A small audio captioner, trained from scratch: decoder norm layernorm, 52083 training examples.
Rows from block 5 of the audio encoder of a small audio captioner, named by matrix and row number. Rows with one number belong to one channel. Each number is 128 + 24 x the weight over its row's rms, rounded and kept within 0 to 255. All counts start at 0. Numbers have three digits each.
After each channel's rows are labels from the 100 clips, of 14976, where the channel reaches its highest value: "peak in band" is the frequency band that holds the peak; "responds to" is what is common among them. Only what is clearly more common there than usual is listed. The data: chords played on synthesised instruments. In brackets: how many of the 100, against the usual share in percent.
# convs0: first 3x3 conv (encoder.blocks.5.convs.0.weight, 96x96x3x3, standardized in use, each kernel summed), inputs 0-95
# convs1: second 3x3 conv (encoder.blocks.5.convs.1.weight, 96x96x3x3, standardized in use, transposed, each kernel summed), outputs 0-95

convs0.32:099111175113134122123114131119114103126102115064106114118138110146095114106115133146164120177128109190156171160133115164118104140091127155168116089139121132127176110091110162117151138118098123124108095170137152140089141145125098130095138161134115123108116130127097139106142164104158110137
convs1.32:123178072156097093115118087141109166098119118123134115151118138142131128102148119156123152133094114079122118084145118117139153134171156135120134104138175118081116172108128151121085152073126126118111165103109119119143147143130178125153090137142143127138136125122100152144149136175108146111
peak in band: 500 to 1000 Hz (43 vs 12.5)
responds to: playing: arpeggio up (71 vs 25.2); square lead (37 vs 8.6)

convs0.37:109140114179132140126156129155128124155140141106140131168109157145127137148169153102143130143093162105129190139132113125147095174184111137112134070142129149138126142090122126107107135129153129102148155132153102128122181108120137132135151151168145183136124157176104130137089091147137135125
convs1.37:153086138124095126138157090104103160132141118125159137144136109089133134110167108122143109107150150134108111126131136100110118133096151107175095114054114168139093139124164119138140132122122100158116154164128122137111154152156114074144126160118094107128116145126131133139156175151189134161
peak in band: 1000 to 2000 Hz (47 vs 18.8)
responds to: arpeggio (76 vs 50.1); organ-like (36 vs 8)

convs0.29:112117129101105108142106135102122140132132157126129084092141135175179113109126108136141140110143102119170145134128126134114133153126121068183118096161125146122147139134155106131105137102138116114110106142125096166142139132119146093147113113129135152083093152180060174161113116120165151108
convs1.29:118152078137125144133142114143157107107159091159101126171137085123124151136128130126134165178116126164154135129125141145169176136166158161146137147127085143120091109091098152127129139130149149152112139094120142153149131099103166110107126155122101158098140152125111119160154122170159132175
peak in band: 500 to 1000 Hz (72 vs 12.5)
responds to: clipping (32 vs 8.2); text has "clipped" (32 vs 8.2); root: C (31 vs 8)

convs0.38:185157139121113154119155128120157093117132142161133103174114163141183105084138104117158128114130121105096110108102117093143122150130162102112130119113139108110160161130075134116126118096110125143134089126091127175101114111137129158163160144122130126145093142128103114107131069167109100132
convs1.38:153102133135125099129133092171132098127098114084136118155104080153084129126147122108142158134135157109103140155167180136124163112079118151116120139130137140129111127130089093115173096143164114151110182144127155138140127151116100141143113115142111148097160150121125123120109117136112118204
peak in band: 1000 to 2000 Hz (48 vs 18.8)
responds to: square lead (30 vs 8.6)

convs0.4:109132126149094161107097103113139066132130122162154097127113125144103124148093121134097116134149116093091196162159132146104106128141114111099146121120131141161070132123091169133153163164104141125116112109092130163114113097109103140121128122162148139164151113130082146146136160140103137123
convs1.4:171156152121180100147174139129072127160115121104119129139102194121156101124122129099110097151136139135135128111134124143127117129122118116131097169124137136105154145118164113115127117111123136157162117159147125132135075148131090127134101149060109066100091137152145115158130103113119112117
peak in band: 1000 to 2000 Hz (51 vs 18.8)
responds to: organ-like (31 vs 8)

convs0.65:121140182103092136121134109133102138120117169147100087122080176150141104170112148131125110126123171157140099084125083120158130086114137170077118123121137128116102101126097113119129097109095140096104104099098136106133118158152167144135111121110097147142130110089135170149134120116129108133
convs1.65:129145169111119096169129113163131106088132121118142136098126117131106166117129084134099157140126079125164101144131158148082127167114154101109142165147154116152158147146134143105107097108120133141111115123129116143153143121112109062185162130152133127133114155088101097129172137126170133143
peak in band: 0 to 250 Hz (95 vs 12.5)
responds to: thin (high-pass) (34 vs 12.4); clipping (32 vs 8.2); text has "clipped" (32 vs 8.2)

convs0.93:107093147162137105138105133126112141104172130114098162159160133093144153119120119104064126133097123121159132150096145109156106143125125139199098157138175125096117121121084142105133137148109100133133141125145145096183128110094116110082125107150111141173111132107120129154131138126147085123
convs1.93:135149090114119147113131098148131161146141100088132115090115115132088103151117130119140111107119147112132098134139142128140131103181142092131130115088132124126144098102116113108119137164111053156163090117085146156122161143176115132147121195100166096106129149147119126091111114109119148129
peak in band: 1000 to 2000 Hz (69 vs 18.8)
responds to: arpeggio (90 vs 50.1); marimba-like (38 vs 8.4); vibraphone-like (30 vs 8.1)

convs0.60:132130128093083125161164125128144136100125176142121100157118136117106142171160151092103112109150152163153113137151146126118120195129098130128089161101150144141143150132116150134134157122147092159098142106135100132106140123151145152155155094154115158169082174149137150153136140125171113131
convs1.60:161100179141150130129168144130096149110101126131068148166132115133109111121155105116125134163127123128126106102135078117106136126118113121162129145107079063082152136123141164154136104126115127104113095079120159125140128150147152159162144138103137115124163122087092125135089129148153110144
peak in band: 0 to 250 Hz (48 vs 12.5)
responds to: arpeggio (91 vs 50.1); clipping (30 vs 8.2); text has "clipped" (29 vs 8.2); instrument: harpsichord-like (25 vs 8.2)

convs0.9:112141121103092129158115111119123166127132117096111151143104160129100088182103106128112118106131151123125130151165139097145103101152143130170124122167127145117079135123108108142079108135124099135159115123150151082150144098138130103091113176134104123171120177088099105133110152090135110158
convs1.9:140196128131148130122159176103105100107120132133148156121151082148137140109140142122074112129125136142155124145104110110123127126183132124123130089126121142121110121107119143133133150161140127139124123130108178104129131116162091155156080152170152125142110103173077146072091108137116126093
peak in band: 1000 to 2000 Hz (79 vs 18.8)
responds to: arpeggio (82 vs 50.1); marimba-like (36 vs 8.4)

convs0.84:144116111116128125106121109165139124074126106104044135135087142151155149133124117090170117115137119097101168145144150161114099123167120145135165147152120121144145164123136113096079127110153133088102132101100153129092144132075158123125128126156163133146125118145128099114103156122149118151
convs1.84:122159127119149157148114124113091102143137123138148147128140102095188145138093162140122123110172139158145163157136119120150095187109125114120087130140156152113110151115134124094163114150174115125088078119172138138112105118095099151119126096168113122139098170120137105156110118139160107135
peak in band: 1000 to 2000 Hz (64 vs 18.8)
responds to: arpeggio (85 vs 50.1); playing: arpeggio up (60 vs 25.2); marimba-like (55 vs 8.4)

convs0.41:147111093144142126113130145110097117165145125124120091160143140115143115147080107106131111122160099144094130082126130072132123178145144079122150137132092103117107155103107129091083113130113122125115174117073118134193120120125161110147121105123105144109149118143142138072107128118142101140
convs1.41:113121172096086131138128111146135151121147137112121143123174110123129114055144123171088162157128156108136119104102181142151144109100105109116161108142170140113118127131111137136186122120153127112116135084162119133089134107151130127173097144111155127137123095086152109109169117110114118127
peak in band: 1000 to 2000 Hz (64 vs 18.8)
responds to: arpeggio (87 vs 50.1); playing: arpeggio down (68 vs 24.9); clipping (31 vs 8.2); text has "clipped" (31 vs 8.2)